config.yaml
tokenizer: "char"
encoder_weight_standardization: true
text_encoder_causal: false
beta2: 0.95
one_sided: false
adamw_lr_other_params: 0.0029
max_steps: 2400
Rows from block 3 of the image encoder, named by matrix and row number. Each number is 500 + 40 x the weight over its row's rms, rounded and kept within 0 to 999. All counts start at 0. Numbers have three digits each. After the name is the row's rms in percent of the matrix's.
# convs2: project pointwise conv (encoder.blocks.3.convs.2.weight, 40x160x1x1, standardized in use), inputs 0-79
convs2.5 086:538480552554501450502460582488503508585570529508481524458535524502448470606449525531437493493566461436472518488460475442564491594485437551523581505497492467523444535476521525607525480523575505472507514513444517508506519461539549480557496502
convs2.6 111:449498497538484502442549536466438470514441487475507510514520539497508417486505511498519513461507522482546346520506482488537519510466538536462563549523525515478510535467496481516489417460487461504486480503466537494502468461569443520422416508
convs2.7 106:431499520529435495516495489502489508498509487535452500511431548532484506491439461488503507481507492448503484520434551504456478550499510588526471504488481427546510450476563570402482546509443469559444465454544571559467496516558449534508509454
convs2.8 099:514561503506507510529468524538481409478521511494489508533436566519523464494492445513482481544465474521457508459567486441424549507505527538464468529491574493452516494516530444449511513486481473449524517457603479526498548492524478431529545492
convs2.9 088:497485535489530496473549479420467467428563487459529517530457461494536492445508475532531477473546555433516543480533496420571510460513498580537497473443457537533509414506481521486491503474499504586523543486465533525495553492499480599476541569
convs2.10 109:480544541515491400508453504496577477451455565445446506446481559551519542512528493536538509493544526493460555448539492503447504478492514534451471523520494539466497523554471451461497505483554504555520413496468575516566505487475432539495508545
convs2.11 104:513493505504423522547525500428448548527503525466459473459496541498553484529538524505517461487549546478498472505514384505544529510479541499448479541454458555465474523471492474500482571450522541509553565485466518464522494524485522485490428452
convs2.12 108:570471474470495530538524452514534538524435543488500572495426485494492438493489538513501442550506498496479470476564516519475510455497534441477440500511470479548495490525439392469433490545489387450461475470539486474509491456506513451486544504
convs2.13 084:486548421580463612527495460458561485450506533513509478527522531478463532467522481577470462464517519489485513498508489479455557551490468494451555477517495538510514468527506514492450469488494430510482571476516490473514478511500429533488481466
convs2.14 098:550518485526530563524482431484522573473497493554469488460484453517524533525476592563508528464519493551535486515495494472405495486506611521490563480495455565507502529570491489565548458466539452481513437474459490479481433585526477479507545504
convs2.15 098:523443418458508546482501455460477555502420439461504517542475491465497471495521543466511491433532531516538497457461508498478503494407508448500463491542529440513524521524492563472454474457513453483500517512502434437544514518490482569491385486
convs2.16 111:557432493518453533529444504503554494516459530499513511550497491507577520507523442501492485445479595530465545466488472503493493460494441392482440508501513509533508413526438534466519466531507529439490400530527499508472443546442505478504543469
convs2.17 101:561523572508539588574510478519542473517529416481479437422380482481522511558511420538504513576517539519463492480494555514552448504479513478555511488487516515563486477508477473463447501469455462451490487511569533507500504514378542468513486541
convs2.18 096:473450483458526405484425466533542510596427536453442457455535546476500480482512471484472492520485406459454455439482506486403495496531529536438471502532493526475458522422525440545535486513534512538485527497514490571485515532493488523423516461
convs2.19 111:456467533450484568494450545527493509601530468557594516471407529493488464452498501517550491461468500457486565528521501506424514433468458519547473493535577522497536589481552509518476484460504494382468532550506510480476472507531469480488469491
convs2.20 097:484547564542533455463433530512436526518483521481496505531513454487514469505510497525589458458531467476519555490456520566499438425464495487499498462488522466528424493541486456521478595560524447478428473450522506545513462435477463494499527427
convs2.21 098:495492479563406501498478490432493491467493453499527441495517522461473506454555468521520466490509509425513457508591461520456473471512503489485481506542466538603508524567525475468453556460440513506481563573466506523501492537551487512489522496
convs2.22 105:507480564509540453525476493486472567483526502421463524458543471489527481455530550540537493539495544503490474525534442517492522467460476529456504501574471503447466552510477491495529506435518463506534505500504516491522471426487547526472620432
convs2.23 100:424525475583444567474485517485503543509478494509481503480453509498554471493553448517522511479418446573487523552478510568586513451460505517519451485519501587449487539536547459499485487527512543512550581571460480443513482466547556496547560390
convs2.24 095:510494537462468557536488578439514548542487486516547457525540448542535484483558444514522467508492460453553524533559596558472490491583492557587539503510543475482531575520500536536475505534567414534467515515449461545490486485529519546435472490
convs2.25 094:529530537549418485463528458523486492463525547463569453515464463548512519480472486422539507525519488514469492480514509487522448511514518506546468536575525474434477540521555486525526477512511435506497434462560455512552463461502457485417476453
convs2.26 088:484499465437522483393468453507524508434533499516492489484506499491473475457520495478480453504457441516547453497513499537583501435463505531439469516503518474438447533401553470602478514557554538507511464502518484558468546512513496414512517509
convs2.27 109:550524546453467425488496589472477510535510509463520456579475546487559474452457545470482552473487502514499602526508516439502428466430538488471503514471533496492489534493464509503470492489525560562528470439503457437524506550520552521558454514
convs2.28 095:490526549522455512542518461498551597529490525472532399556573476517450520577510496470526555543526490485528500449491429489540488522539512448539470495450526518531422486479511464486517486514546445435521469522470428488521469521482492460502593537
convs2.29 113:515458572550494442570538544529521492498560491510435490515477431438513556476502452489458454504516498498515601450511441543555516461448451545524535447517495485556463538547521483509470468578493501443442546487497557508555502488447497429531478543
convs2.30 099:468562462479464425587550459482486530481526474542508553528432525560500506520476541518471465459455534507489488546583604560531554504495474547477549486517459433452539487461493466500492482520555506490477533513514541509455556527517438468497542528
convs2.31 104:514472526501472489529476514458502502474508479485445391559573497528555510499440476545488497555528503495525392514469480526474514529478496502470503530494522452502491520494509585537492468434508546491547524542505468432545536510457528473471467465
convs2.32 089:503458498464487552503475549550499439445494512523527456531530455536512477474472449506559440575563580503535447491521466511469529563538527573490460495432510563502561579504506527451518453466526550600516504462442507483490487504538504533512492526
convs2.33 094:570519528466522523500561516442530399537464473465546518431426489498502522501345562483523491499566511515423537476493509512525516471562513534523516460486436519472488486462485518522441485473571513451511571448518485464531471476501460539480526537
convs2.34 110:481471509581466498490473479514503461525491503492489502478465516460537455521475446491395546557542453448453560485513514543522521454559442519526512513576472517572464450476433482452502479549519449471532466503565472512479441443454573467468454492
convs2.35 098:433528570513522500436454492449534533430536440448513575467523485524398454497511497527492518515444472504524539495505601495481535509514482461444495470454570509445484525480495483513493535530588393489482454485499493442505542482438494507568514552
convs2.36 104:504399531494464477502533368550509472530505500460559464502535435511501511515517445524540460524549570526523567548537529478530492395516479505480525506518540461477526540533516461543449491482499457481487511527496601473439463468584489517462455493
convs2.37 098:493468488569547529513504483556494456516534444475466467566500553489540510525445477466523515514521463439522495526547456493520532505502477510511389465479487523500464577527565530437464469491526581476488483493546462462496515549471482531450510555
convs2.38 084:584608501497504529500532502564558470394489504472492446573522537497425511460454568459488533597490489538483551554434580527463474528511521431520534500518515540527481509488520496577522523476477495528559503482519544506464495520530551534487482481
convs2.39 106:534494435533530503449509570464539506499450543486478455463500521416578527492580491589517488489472555510529473504478458522516462526578500453438456445501466513501579549520499474477494450468511488536481542528498484484518443518578564498541469535